python train.py --fusion="cross_attention" --lr=0.016 --weight_decay=0.05 --adamw_weight_decay_other_params=0.05
Rows from block 3 of the audio encoder, named by matrix and row number. Each number is 128 + 24 x the weight over its row's rms, rounded and kept within 0 to 255. All counts start at 0. Numbers have three digits each. After the name is the row's rms in percent of the matrix's.
# conv: pointwise conv (encoder.blocks.3.conv.weight, 384x384x1), inputs 320-383
conv.131 102:099115139164130102118113119101095145119128104133169133118111099109147108091099085145106193113146117089081121140101131131134113109118126137116107120103108091122179122087092136134176162123100179
conv.132 097:132110100135092151101102114160085131095085123110123141114131171097138124147108129104115124130101131150138126123129110122070110106082130098119079092167125143061095129111141128101115112148123159
conv.133 103:188098114108156166121112130128140148188105132090131149154155131128111158094158105124103136126128134139113181139115127131132137126114158122088129152144125157087144102143125147118102153122160109
conv.134 102:121106159124088120095093091080155129134130180091173129120076092122142120122150118153111102126112150105079117151119108064096117115108077101125122129130120102114143160147117083114128138153137121
conv.135 107:125138079160155112130136160101119151119145121163165145130130091104109091096152127134112131159148135118079103098150083103122088120124093121163136148088137132147110101151117128099132152133095150
conv.136 098:130159099118158130114120114167164121046133134121113111115116135160130144148137083112165098142120148096123114068128115132071141108119177109101142135143144112097130119136095183138130131134167156
conv.137 106:129178103134122136130135128118090103115128122152138104123117106143116077135113149110120137116088178156119152146112129138157140136115092114109136098167082169113143138110144091154120128162145132
conv.138 100:139145158062069135093144135111094133112129133116130109148117117149122107118101174127131168122140164179124104112189212107109174154115088169129160133125158168087129112110117125177136113131138109
conv.139 109:125132155144141130138115115120094111176192109145123095109094091113128141116100150095134107142120134131121090116130100140103142105158134141152139118153102070092110121058158078113119158112199113
conv.140 098:164123124139140142128175148126082161108111112132069136166143100116140164144111153150113129079108094151109087166141126149141104114083152137125096118075154088107139138163114137136158103122173119
conv.141 092:136180102117125155131182122104131138092079115102161141112129114091109139121150126138187130118128172145110151126126106152097105118094122140085152148100113117125087125124135100120133142084178104
conv.142 104:145139109159102123108143075143099090145094121107138118136173144128106119147126136115120134162126097094084137138133119130116120112168119160095117090123109134128128173134095107144139136110105114
conv.143 096:134122079157099156131097144100128127140131120135137137106106145139124161136150117146115106145103170113143151138119077107109151114138098203100124132113142133172104127150136144090151134116103143
conv.144 105:124131094119122099139108124130099124102135140134096149107157168119133175131102147112122138130092106090141132145145099145143113166073143154094145142160100132123151162099155131130176130092105149
conv.145 100:098084117112113170146142122138153101112109078145131123107155163123156103110113144117142132122137124112157111122123137133133100109173132105112128142138137137166133149152123156093138122163096186
conv.146 098:105116126176157104132117090153158137123125087154129141107106158147111133090091098108138129155140132153113091140148139095131156130128130110101129119147144090132087124116126150119136157132114177
conv.147 102:116135094142156127147143123124107159153138103123088140106111164126193128115097177118124107129120119090102097159079132150126157177163182140113161160125145142116135105109151151133150134102166133
conv.148 104:107163176127160087102115143152120123130103150153136134143142137124133176127131111106086124139114116126117130147115113135118138116089128148113125143078147153154163160130143130140119153173123142
conv.149 097:173141103139122121128146149142134138134099120171069111156138094125117159171165159154116114131115147121142090148143154177112133139112215075088119093116125105118091110137074140162126129116089121
conv.150 104:118151144142096112093155126114146136085149091133128123092179121111168124123150128152133112158145166157129119084103110127101133117125143133115113138148162096125158139134073103120101110028106127
conv.151 100:118139144121139165107137148113110104133114120109160116100145119088124121124112127142120179122118104126094107148156098144113200132116147080167137154112132133163143155137145129072160142103130061
conv.152 103:116154174101123161098162118148086121113109078155100163107141087129126135141130143112140134153143117139119112162090131156116135107132121082161143118153154088111111142176122111162103091108129135
conv.153 105:162126126099100156127174145151137071118113127098106110122119129125129126135107124126136113156147119142120169084072137097111174130134133130156098195154144119155136102153124134061119103110128155
conv.154 096:136122124146164128115147109104130127175129116094096120170097151157119124145095155090052101100159100162095147115126120179099108131164115159160102109117121175087104133111150133160148155116136144
conv.155 100:131085194098148151123124137078123141175103098150080136121131101091131134087108124137105128132128159124133154155114112095110117106160105109110143159143164105138129146098119145096093127149125160
conv.156 102:099094145104098113144130139099099166133124136125116089143112111162115120112143129115094131120109078146097074136100115088136121108181150118127150133123145167144099142136118116104169153098167118
conv.157 096:165118143152134104133117137138139167115105142127097107138118105140125123120154123094118127114138111126081140160138128132099123137141149152137113125114128112100148073066088126104123131090179108
conv.158 099:119129098104147130141144119139084060118152096120087145122142118096102167171163143114139166149149139139174105166116155100137139141097118131157181094154133090118151119115121120154089129099151135
conv.159 109:084083116115129134120133127120128118092131185096124121155096142133127123113109134087111129104157052072086180144134116131122133140156084164102193115125150111116164147128059147121115114116126155
conv.160 105:144141121110114155115137117156094163094140077138146092145105137091093150099126137106128134138132109106169101123127117119153137135157124110130126126112114139106119116114109114074140104121103105
conv.161 103:168153151113142164124097137119071110153104117111129169116160140095126101121101143087104124152096134122141103096129127121131141114197143148130189087109157125134130131109128100113113127102123101
conv.162 107:143149133091105139115133147112102122180143111106128122127126128100119118114127133128104132137157100138132121138101103131142171097170148116092131118169131172108088147137157143137119124133126127
conv.163 101:100117115132143090106137149171121102138182140140160152132078111141124154133122130080139132133098121123124089084155148123122131138112133108103139102143131107135110156135123135108103136084101139
conv.164 105:119160107149149125105144126118133128108173138120125142157088098115092113133109156123154141130090120107127080165083085151119135179163120111084169167144151115126120135154105139159144093152138096
conv.165 088:131099146114147118122090125166088122119115178111126072123139123137100107081102128160097107116128143116172157158143145140158169122153073166102095108122118154104148145114157145179123107156101141
conv.166 096:081131110115149130093084166150082141107144116076120119118138115131123161181131141135173144152077112119110134117143119110183094153159140128108148084125128124153137156145135135141145082111135130
conv.167 103:092126105142112105122087089135136122148107142129114147108160092152136137111155116140130123163143109115151119070158123144166115141078157119124134125161132122144123144099166129173123125103115125
conv.168 103:100118133105117106108096099141123098152122084136129144122149104144092142110128129139114140093117143090134143119157181131122097160146112103120114140111094143126135120127143121106124148143186122
conv.169 103:136107079093111152132141107129137097144129098104117106141113137165108101102185174151108093145153112125124160125151128125099123086137107099114099131118116119157111157147187107100145099133121101
conv.170 099:106124138107133151039086112139128129129165111087157111129104137121096137122130143083105064070133135106153117138187146125101131139139168145118132125121165159127118137108106099133131133124128143
conv.171 099:175122120127110148101110147118127209134117128188150125128138102108109143107167138132109137100143126147115181100104127172113136102121158129120129110121102157097133124134150144067137147129174104
conv.172 093:161113144163126107118077109102157123159110102112106141185108129115136120137171090125118131146138098163139101086170134119132132139135109127168129135146106104137126120186124108163155126122143121
conv.173 106:122109109126120120129149155125128165130113133173145156119099129123152158120148094122135122127142131118082105137120187135116128151119131172158144157123101146127142121129140123123159098119130126
conv.174 104:108135113153146153166159160095129127169126155124133153132084137139141080125126098167117128116169167147132141125120115102099118120100131116122131127083094063137118156124120116128106120082061142
conv.175 095:116161110135153162129133118126107132125137153131097091139120114156133094136153097142105126087136101114151149210106159129133109158126141142082145163125135111116092116125135144120119109119109130
conv.176 099:138181102136112155166147181106125154148166064156140117170146120111125157140098098094166117104121136120131087134148137108180130099114139130141105134135118120155111110134126153120110098102141132
conv.177 098:168132128124093135125137136104120116143114122098168118165099141121130145147121131080134094165093101154078156133072112120106130127112087088118126119122129117137144127119152087141126072126122089
conv.178 099:125142134148134097120155094120136131138115183138160115124065131093113123076100174132125145179107115140204121151109125159149153138143084134068125113137112084147134112121125132092130133179159090
conv.179 087:089133132156132146133133176172125105146132113121131133120114140182163153135177095098150120096133128115194119084109158129115144177089164149122134123143120173146159110160136133116132105101127104
conv.180 098:112106099113133164097120157122103107137098131148118126156112117115103110162129094126107129155116125081165096128139121132108119119131191077130141122125139139147141107085137120153152110173126117
conv.181 102:143149142157123109131154128127127097132151135131158118120123106093128097096161121119132165136129117139082152146141147071132116106119122092163133137137162127125095126099172104099151131109115131
conv.182 105:102164133109171143123120125109119123136142145128115130110102144118176074114113134151156155134109070109119093119115138139162102113113101082103120101133038141076134141138132115137107140122127102
conv.183 098:149122120137108127141151154117117119097154120119098115135106145149145123158135146106123146146154100129119113102099135159138137123165116148088118111086138134090137137107143126090104123114117149
conv.184 105:083115128123129121095118166140119115110132154114099128128129177144121129125108162101058136150137146133109060133110117151125150138112134134131141122146112169133135153139131137086100125139120161
conv.185 103:076093149117092141116095103132129129147145130168138118165078162140136114127099157143108136102092148147123163111122134126121152114149132129127090143139124107144131140106110086121124139124145076
conv.186 097:143164124117101137124149138152123133066146128142138114102150153107122102090115129139137137115126084110146130139133099147117128155168119112104102112120104060142154152125089106111073133115122116
conv.187 100:104135112150104142106089146153102137131132147105145179122114106133104116088112164174174110102192105123138125112152179101135140148108115102137103154143121125131113115150119131113128139170117137
conv.188 100:143067130117123127148139101118124125133120116136086154131116165119117124092112121146132117145109093116161135137161132144160066161118155141116146138125089119079110163108065111130151128184107115
conv.189 096:139136127147137119133176092129136111148138141153104140126104115127147095129089116143152162129100133112123105122139087133150116118144085160158127157111131121143113110137123115142086119112131115
conv.190 102:144102153161082082098115102144151113117138113124141134103104118146150097113140118157136139127110114115143100125126159125113120112150090152135131159119114164122099136157157146093141121090133107
conv.191 102:087137109127110114092120099108122118094127077094136144131115105103113109098151153157158116123156101162125115144112120139100128130130121110078102122148120116103151122158194151122165097137110097
conv.192 095:130106121142180145091121145106094108136133121161165170125119134136109127142115146101126135138131144114139113134169137118134118093107106149150122110129103103149152133123142111173123089136136160
conv.193 102:147119122144077088103084178128137133114103125144144121130132112141112116130096115134122129127125112101108114124113116088170103221167127108115093123098120100124126105091148129132104152170093117
conv.194 107:135103105152055117120119110144097122107122119132148105100160109167146131118131122078125133132082096157128143096136122097135110107100155134169086121088176173140102101117148085170178116119156139
conv.195 105:132179140101130135126108113119119107149155101140147122129146144166116153111132150104156111135086127129141107113173128110083128121155127111123076147139145097176151130100134130174130125099079135
conv.196 094:141138139084149118126108134135094140121143152127137108123099130124129098140124147160134128142120125149127178077140095122148109119114114153119132154111101135128128087149132133092092156160123152
conv.197 104:145117100125118127123109109111081115118141116123110100183152138120123148090115150104130143100099168183119144105115103108092131131114134089147146094126091123090142137114108089113108161115152147
conv.198 104:127146121114178095104128124128120157116117115156141134110141093080119141115149137154125155099080146143122121149116122137104143070113136166163096154106131100122138128137120132149113128130116119
conv.199 097:138136167130127126150120124147095127134117141117132148148115116164128137095150132131098138121130158127126074087116156114113136157173099142135145114115126110143106153132107117113156128091085154
conv.200 095:116150141105143084142132128139122146132142105081182099165128137143110119104093103168168113131125159113122116139089137111133084143096120102117129138148079067131093181128136154142085148133118138
conv.201 100:189119130153124125129150151158094116136094118113114129118119109140174083124118154136139124111159126133138129133109146125150093096086093087189085143115128145113105175108115111149077151144136182
conv.202 103:121114161111155139101107120137100149167139121109141114093175139105117128112112090153101135137112112154116126156109135122101127084070140087120124086116145131157122128123135144125121135119147172
conv.203 097:156117085120132092079143104112158110099097126138144117159118104176130119125122111117139132103086121118136098120114127148108124151106135127132076129166159106117099121184141134104167124082139102
conv.204 096:086160120095121124103082124173111083153115139093106097125113070096151097102105132103164129133135107109123134109148118136133086090113129087119152136134148149135133122102178127108077144124135096
conv.205 097:118123182108143137147134114155128086108105139143109130129116123149152136146127095066155170111120127122082129111142170117112145130147146105152086097155149171137129120171105122106104116122109167
conv.206 093:119142127110118126168142140102155090160150110096141101172080101139164174173141132130142097138136147124096093139114139181116137149170131165134113131165126124124125143136124089133142112134078148
conv.207 101:155093085122138138161144100128144130126117163139140137119103102155157144134174158124124114137136118135107133166134109124124115134091139161135159112109123112130118103127157097126106096082128148
conv.208 099:112125129177124131115148124094079152154168092160149169146155085095145181127107128139118146152143103128111110118138123134044159123093097137127160182170115133117129149145106116127092115116129104
conv.209 098:151130148116109139131119130126132142146105167105093168105140146140114131131133112136133145171157120146121154143122131135153139155097149073118120152139146120107089105137067124120122137146140128
conv.210 101:093117119117128137123091185120134116122120119069148120139123094087151154129151136143115159071137127107087135086118121114110071143101135110080126143167115144125120079154146143128121159099133123
conv.211 096:173109104115108139134123152121079125099173162155085129122135119124135158156148120138095159105146090121128137098128153158087115130127090134112140103165163143115178172053136127118061115134151112
conv.212 097:109107142139137157111157114160137155087152128152138182120153130123100167117116121139116195088089156118131113152119063141127092113136157137091123124131156101206095112167126125112108148117126142
conv.213 099:131107175130119120099142156110128123114096126134115150132111113133120116107154142089129098137131129135125095142191135143139099120130102123133132099115150171118111097131109113151180133124128137
conv.214 097:112144170133121098138103147117149158127129117131147106105164125109092132106121093097154125107119135130134110133156146125112149143131144158090129114123131141105158142165138133138088169131086109
conv.215 097:156077148154117161150114100107147126121135121105120174129160131135072147111137135122089113127106101124123089106110097157087125136149127120134116099114135166100144182093117128125115132127146127
conv.216 102:110156125095115109110114137137158130069144097127129145149130129157112096106106109134132108124141118122147173129105115132109170137118144148119129124163121087110125120160127120101111117078117133
conv.217 107:168143099161158101095095169151134135111139134123126122119134130089150168160111121135095146146148108156132129108151122143122152132102139158141135174100124113086124125118168139127139151137148108
conv.218 102:114064151116138092084089140143149116118109163106120107139131105109130124135117146158115100132124100134134115092120142135110114075129097135117130150115128152155138123134136168090122131096097104
conv.219 099:114127127141114099085115139118133130143106116129153159109175140120101100166140116169114128141155135130126129159089173137148130124141094109137133154182102120138156106089159125117108159116094122
conv.220 097:164122122136127142092144144145101113105132133107113172124085165138105163112144145110153133114128142110211178112131130145156150148117110146175123133133130108094144109165126096090108122145108088
conv.221 102:131135112142138097169063116113119107144162091149159132154124162135136114117095154101115110110122091126128147159116180117138138135112143111125105151102121129128081187098140140135105070116136146
conv.222 098:119105131158141139147112131099103130150127129082135097161105161166117163119137126165130114114067153074115127110153136122116221128102119155135106078128146114118175119139093100144123133111142131
conv.223 099:145140104064117099066134138138140153125099101098110098071143183094123145104147155127077096124130107163092139118119153122094088124144121135106148133162137159091145119143130142143065112131155154
conv.224 095:093159133129118103152144122127115108126140111161110127115154144136157105119126139135115085067132153121152137148158148154086169152143162121170131139125148158150113121156117103145155134152135120
conv.225 097:135108179156096154141115093111117136138135113105107149154162137150127161070120098123116106138140138158149105116139133134122116152167072125138149139085174113106148145165144082106154128087159154
conv.226 101:106164110106142099115118085146129164143129086148084165117105111136095095080119097136121128131164113098151121175162178151118151136091105142097151145163112123122145171118162139167095139140130145
conv.227 101:107113154154127131113125166139138144156092101119080111076160143159145143122143099107137100172119176110121134106108137151124117086076129106095092144138114154125097143158096141149168154118138154
conv.228 100:133155140146141149093147123109137127127142161121110116105122144141158111110130150141161096117114135146127112146165114115112102133065139131128105129124134152159136143147119159164138108113112163
conv.229 106:125155106144135109118091160111126126114170141081141163109160164096103109166126112074170105140110120099124148102099100129141110155145138142119104083134112036133124108119106127111136104117078095
conv.230 095:174152097113109161118170105176114131148103166173129132096118100087141133150129122088143093161102158117104133143124147152071162076133139125126109146109119150142145129094109117109120103115132169
conv.231 099:134116132083123136103147144105093132088114131146134145124128109123092152127158120104127100148095105175140055134080106107123187158154162105143155126118102144152154140117109161105107157122125160
conv.232 103:099097096157148183171150133126133096116123099091126149133118098081117170119113160184099097100122154136107126100141112142142145139127135080126118127134126143156093115128100131110114170133124117
conv.233 095:140069135118177118134166206182151126117110121093162092148140106170143136105146089093157170128111153123133128130148168108137145162117146122151167132144161118128142093182132112131102139137180140
conv.234 098:183163124126071105117078127104116132117118096154118132133143136148128163130106125122077135110161137110145131135119086121139114130125115115126126154086121078141099139131134096132110107112130086
conv.235 101:098136120137131132085149107163112120112166148148140118159131098129169165106118133124137113138110138096113104167119088123084106119090164176115141141156100117118107103173101153115164114098134124
conv.236 104:128138084088132149094167126146105095110124172086124089109129167110133159139103110076105125142149059114136120125146084081127120127121101123114128186119179111092118128119119095075114112148096117
conv.237 093:153134117090079088111091138099117150139135134110107146129112131100128147103146136159120123181151113143157125146097125142137128129146114149121129090125148111098134119113184129134127148128133096
conv.238 101:111113103111126113180102103100138118134136124128103158114128194146118146143181143143103122132085081156129107168092104118089114121133126135123118118118146116133175141112131124161127115129108152
conv.239 102:126085148128113091138100090142108112131101140134159148119117166124150130137124145120111129120156128128159108121138161130053140141114093124134096096107148143157123138139124105116126144110126158
conv.240 093:101135157115125105169145107154119110126117115141094118152133136165133135160116120138124116136123082122125085121155134103117152075092151157121105098125164071168129179153097093100134136139133122
conv.241 100:111098114109141134176085105118085086099141129125121116131112117135120138068135107201164107140107124145114112148130127114139134096099130079154102144158111124151115117154146123126132124115122135
conv.242 095:109136138108132131156106097124174153129128114155138069152130116125166151109111135156096110125140150097133079164142120105103116101130149164162147149169139173123091152079127135114161123149104127
conv.243 104:156107072200157126123129136118110133123145140086141123126118106152123106096124130139129137152165110101130149138155117140113123143118110133134090109129128141116099124160155126130141149132122143
conv.244 102:121116112149180147148097104125094115108103110161147154116154122143138132141120110086099152122096119141164152191127104119144138098121109131124154106130105094130123107111146142119118135133101137
conv.245 102:143106138086101111105131097129131149136139098129118204122122083165102126165083139120084180125156180136096115164112172102175119111120110124166113150105150178172110140131154128108126110108126130
conv.246 106:141094092162112151116105124129107110133145115123105129092103131149117128109131163109122141142167125152142160101112133169142114184121144109081103131134130121091097126120135155105110105136095113
conv.247 099:121128108099146158119126136128130128120108134078132136112084143095101125096109141171160129114113154104126118099118114102152156153108110125110137144148109142115130137118174142170150080136126185
conv.248 107:097113123149123142157187159141127155084153134111151153093133155108118103070106133130130127131131116137120134154116053152113102114103149115112124154140125133098142126140115094130110154162108111
conv.249 098:081153156078141104129164141167158110087145182088094141109133088155165148179106110125130142097148129143141118129109113110155086128130143138120154095125121106133128135082125128128143143081117091
conv.250 098:166087085164134128121116099137144147111083113126088134130172124112092141144123132132122105138124145124102100063120070089158090118107098102112111104123098131116164114123123136092124114168127132
conv.251 106:125153162107115113116115154140091090153123115132156130112146153147109103106122111122169141128120134091145136117083163088100133114148113107182108132158101105172136195155120082098122167118148098
conv.252 100:089158095127102124086074149143138105117103128096126142101142155135131131093114121139174120108103119149152143091093092145173095173104121188136142149148163123159158147158115105135155085091092172
conv.253 097:137129151104086131108132133104106086083153178115145106097159150133113109095145084165118169109124159144118136100101123109123095135167119135123138104112128136177151133154114124117108096121143109
conv.254 103:120108114168099136127101102150105124145113161112121085117140144127130114083121110170105120118178143099112132132142099167087123167130114133156129143115146133125118116098156112118130124135138097
conv.255 105:126122115150106095116137156134158124141139141151129137131115117133189082140122117116077138130127130102125093134132123086146087147125123112127116122149158122124135113119113124109112147113084091
conv.256 103:100128115116135144129105107103124108087118108112122107091097119132133128121126146137082137107108116104081157189110111168113138097107108145127121127133130130082168166131144138138107143147127128
conv.257 094:131126140146084155156101115151118115119122098158142146091113116085114120146090130119147155093093181118122130092119149082094152117118128090161119179145100137117133147105123090112134166110103124
conv.258 102:157120104123108159127135157130120134152149193137175156144092136124127105136090123126164151135140098191142131065128136118170151128107132143112150103089104108138160137106122144089082103122151138
conv.259 100:125137114161086167126132119145093121089170127143138136110103119150116120151098131108142114125115172087153106166139148101127106143138156103116148142143135108122080149095123124121141114138095198
conv.260 100:150145086114141108115098088093100102144137135146125104103141104108128130130126141122118110163109127133119121115093167105149094120145122152118114113121090077143080112131140119118123109114125135
conv.261 099:147151097163064117129089156125111146153160100143126125121130110155108152156129156127197146156149125156074121165122162143107120127145092109179120108119115126125131166137151151079117165137152166
conv.262 104:102108138114137122137153082109089138159091078113125158140152158125133114122100158118132144128106143088150119159125155162128117144141145126114145098133126120124083206150124131151124134172131115
conv.263 093:110151103162179134119186137126124114128104151129145154094129105113144087130133156128171125150119084125150133096161131146133124131114120141126111110152116163133114125100103107103148181107155087
conv.264 096:134085142142133164072159108124128101150122113094099090139100075117128118095158184116109086115130118105131140177087074149145181105110122116092148165142138159094077119116106193113129113137156125
conv.265 095:086125113123109141094136101142147102123154135103113107165118119158130142129124154163126130147162149123163075119087114100146113108083178122160109122121106088126148128105116112123113125157114122
conv.266 096:107138116124177143096133104157150143119140104121116087135114146134098105129157143155142088145096129162103121145130135089121143103134086127133110123142119149109083114142194098123099167102131113
conv.267 099:111120190111106139091137127104144147156116165128127080119081154124187136154145124126103149140129123096105096128100141126134103175114163155127137105118117126117154124166099106109103148133096103
conv.268 095:145090187094138128141177173104149101103123121100114140128148101123147125131157123128129124135155157137129118135104131156140099165149131117129116100187167156128150101096170131117140174111128151
conv.269 097:110155121142089106137142158109132124123140120106152150146121160166177140109117152165118106122126134128118129124104085146104131113106121135111091092127136135143124120137199107161126109108157133
conv.270 101:100164118101133113143160085132137158125128088130074165127125126118122169115134123107126157108088118121116134132120117116129123123130124116120144131124108133083136150105140117139139122087157137
conv.271 098:150174105168104145133103117152185120119136159134148132092112109134125153127149091088107161141076136161128135127134111142129151171129107166132124147148120123106154114125130148129156139133126150
conv.272 095:137139163117105106089105154135096169121210115136104136143125115152121136125131156123125159139114128156117114114154121122191108113128134141168139131170148143149093145131140159140137097089138130
conv.273 098:118114114109149130124106140144148110134113113113165129106120088117159130158116145133137139113140098126157166117147141142115126124129151114157133111208172126130124133123146126145150139120100099
conv.274 103:109146124114149115069131171129150137126151158141143143164095113124131153128087139186114124084134118113134148134094152116167110124126125138170090143083107163117093142063140124133095124130139089
conv.275 096:133145134141125142118146157129124143133122129118079132082134127100155165118084108099091132076122143118093091153109109116132121104108100137106155142143117139101157174137143132107144139081151142
conv.276 100:122136139093139131090129133149152125120129088121091147125115155133154152098168098126137109143119125121129107097118090111131145075115129100170160090121180124139119128128052131154146106114131118
conv.277 099:154129115114152099118148138076115128127140152098122105115098135125103139126140156119177133119122153135112127131134150125089113120120153106099138108108140133118105148121142133155135125195115121
conv.278 099:129170152121153110140134153134109146084089159172114118130119134129139123144169181157107172138174139110134114163111132090118133114114105127090155111119135127163100156141108108094143146093128113
conv.279 097:146081090109120112086105135083161120115132088130123149115118126131078147127138126153109134133112126152118081121141120155121123136155124176092091129136170122124113131115063130121110178146152111
conv.280 101:089125120161152155089104081170128155124115130108108151132091097131081093087112126110132136121161100120114148142154114127093092159129143148141113123119139123112110106145124148159131123148110122
conv.281 102:143120125134137086173121135151095090098117137092136157135125112110164148086130128104121102122148105130150140102144069118105137196162087138081110094092109157100104124127174156175077088113123120
conv.282 103:106133150098113117124093156111129116134122110152142129105134138132147096126132125157148144136119137189071131153156148179119120136154126071108122178123109146152143107134139159147141136122152118
conv.283 098:152113163137152115135120118157116100122157163102114173170180108114170161149098138082103108091143174101150105103091089105140147145106165145162073147124069107149137146150163133152089148084157133
conv.284 102:082171101147118085143152147111112129114120102087142133132134149122127126125077201117130138108132110113098141109094107103105102141130091125111135125095123109125135116104127109109130116105071137
conv.285 108:106148131131173160160127133140110120152099121099121158095110098119138135133119092120100121135147115139135122157117093102124100126103095153140095096131142162092124169128123151105143115125096132
conv.286 096:089125112106158117180123115126130157096167178153175158138110121149156155136127119145096132118128142148139123128122185163108138146091138139084132119098110107090101156096130154117134136109123136
conv.287 096:145092095112106134111140154101121156110156152126126154115171111091108140134136113111131144125112147115092097107109097120136142097113087119156126103128130100085111119123095092161110137119140120
conv.288 101:136105125136117131135111143127151131143154137099112123155130093103099157094099130141121161140126166124082160167148124158139163116129115133152133130118097098106102145122104136125057103125179133
conv.289 098:129145103178115137104160143119151126087112132127143137142152126117139158139123112112130138089104156111128125139155121112110120124137156158162145127131136148151116115105132118150105107147134091
conv.290 099:130119114105146102133142115128153137125135167112129122134100121094092123128144161108125159147143139138122110163179112096097116070129128128141084118149174101142127109114131125103117158161097097
conv.291 098:133155125116129119123141119137149146077146150134143129124113140122117142165112150157133102147095129131207134094151191134104163141133100118147151153138123091116150106129100105109127099143129148
conv.292 094:133173157099095133109128129153132139115100116096162145116105122141103126123125128162147107138148121121132169132103104144127117101119108115097086106119135155078088090086149128148136161157119160
conv.293 095:102134131139147112108125125174117102130099090174110155093130112131122133121152144202156114083123141135102111127091135104125110125129122126121122120151145128126140134092110132151100149092107148
conv.294 094:097109154090135106150146176088101097136137131127147088108130148134104155151115091137115125130097160114153136135129162144111115115166123126173093104116096149166100109151114111124141169141134141
conv.295 099:152157130076124110114119128155146108097105109131161120131129079106177118112113127139138148104119120123135147171136158112130091133169122113128122131146149117103111131117146085140110154152109109
conv.296 105:101128131141187161120182130144146147130093105130129122100142139136137120124135136111125123121149106155064109091080116120107147170110147157093186088161174115149145128131127148155115115101153126
conv.297 105:167161106139126159065134133143113172093161097114180133144121164160150132118134086146123113129090198154123098201097110079128176129126132141106099177119095105099117144151124093132084129166183080
conv.298 101:107065126140144154123125097145112148160121146094100128115113139126138126117132097122143136161124114115136084139102172155142133110119135142143109103113110104130109111158116112154145150062139165
conv.299 104:138140138131133141125153134138133102168180123098106139124102101126124101118114160103116101088202126141089153119125114135157106136111135112127135114123176092108094122093117085087185143122137132
conv.300 104:120130093128160127102119138149109153101154149157105169106157089110131119111080109101174155134143187155148119130145078169103138096132147126118133148140108108126150123120122090096169128172167150
conv.301 090:122128106134075118091104106147098084148122144123129131104117155161145110166092176175116135116131155141117151106161099100111096136123110168118117066106112171135120114130126108098114102096141119
conv.302 108:122111110129119165116118134106142123090132163131106135069089132121129132140151140148119155169130182109117132136153155119134170146114113164156116101110086115092171102139160126130136142104116094
conv.303 092:093140166145107093098161165157116074131112130121111101118130161137104089124120110139123180135141130133157095141135129143112124143140104140117116130115077111160125159096152146136120109120127106
conv.304 102:115145118093083158124146107107125133106184114173136134109082120136166154100146100120173121084125111119144168128129113113143170103134099133103126132105149133096165107150124124158116098105127096
conv.305 093:116150151147118132162113112117149127128112144151133115131111123145101168129120106151155116126141099110121139167135143141129125164130143110093136134131110139136083155145141137143128125136089106
conv.306 101:104116162119137147082149118116120133123104114105177111099125138119157119121124119126104103148173117135110118114110115131100136127146149153137100114084110153092167188087114163162134164109123172
conv.307 107:115127094142090125122164165159143117094109141133131156119130094136147141106118134123121115144119101086142160136126120177141110097132127122126119118089116166094161138111135144243106077171123115
conv.308 099:169128099095148120122132115144144137156081095169100108132106075160161143149140103146108119144134143144099109168132152133143178082120130145132161148123099097155101088141106174166115116098163142
conv.309 096:130106110126113149093109098184097117142085143145117109097119132139104143118168152095160116086117108132092125104081129148118091088135136141147107123178090113110098118159154121101118130142129088
conv.310 104:117114138106098142110105173133150117150173151122141158144108142121182114095170107094137103131125156140130106137109125128157123096093112118095137118076127166123155115105130133145142138164095098
conv.311 097:135109109122100147130129092146152098098138168104100117159083122158092159152092148147106161146092121102134139129164158169130136127149108120135095151101139117124108165079149137160120128095161126
conv.312 100:122090148106100133124114101108114141110118150151127111093113097090127126153155140142147145119134132095179112147131084094161154113134150116154134118131090144126140117081147119119162151134152114
conv.313 103:118134113111139077143073122119123146104114147135147145122116106114152091139092118110113107162145103144103106131124114102137149086120118112153127145130111138110127130151068118132084146086124094
conv.314 100:129152151125176134137162119130120137096187112148176141093093130164167120159137104156119114146166115090131106084184165108144100120132180099088164100100143102127145132116132116096089143152120092
conv.315 101:114124129144109075123101157129140118160112124184078145087150094137150185087081120139116133116106140104129143149150110136133128133121067159142117134162122116112149095136113110129113117131122157
conv.316 105:142161161154191152184120147154104132136065110128080149105171136120137167091107148125096136132119104130119142061100101130153138139123131139152108143106137115115147099099157106119131121108129134
conv.317 092:152118147153123167152110117122104104111162166108152133146133118142097111147203161140131168110110114114192096097140130132122141100150120148137128168112118085136091090095143118134114095105123120
conv.318 096:125137079110191110123149142119148104123097166122168144125148111104145155090140102134142134173092148141106137124138112104155092155116113125136104159144083090090146129100148132139142142153121147
conv.319 095:118114097178153099151110127101109073138118162129118146131104149084066165169161132131150129121088126123093114165084158093169146077159137111092105108125115106119193184117155113116153130153105097
conv.320 092:131128067133103146141161138140132126097113110129126141131170125115149135140168126173094131121148116145125117096142131141102103130134126132112131127128119129157133155128104144186110151171160146
conv.321 096:138137134097113125120130149106147142155167200167102099102090094142114159117132108147099065120135141070128109183117139142108105129121180119158188140113135079097150137108131106153129121126112115
conv.322 104:132096086113140120104086059096142080091105150137153122143155124137136134099120144120148121138138111128133163161138112160147149125108108130147149123174140115088119188099109144132163177152129146
conv.323 099:127097116107131128138115125130110133133116114105168126120118116148131122136099123130150114168069106106096098125134057121134131141116146113108131127176151120138125083090139114108111128140111127
conv.324 103:165121117129106098171123152186104126165113125143084134128106109117125128094108120141158110150081150118145113116128141112153123125152125112173126144114161131115112110127106132130154114107121076
conv.325 095:161131126137119107130117157143156140125123158114095149145119125125116143117131090156144116142131159103108117129093138130125124095143127124147152115125130125113122180102180172108101138130153147
conv.326 095:125115097112105124160131142130135124087108139130142158122170157088114178102159148113115108119098116088129137104136115131117140131179085092172105109151093154140201166109120107112175133110091097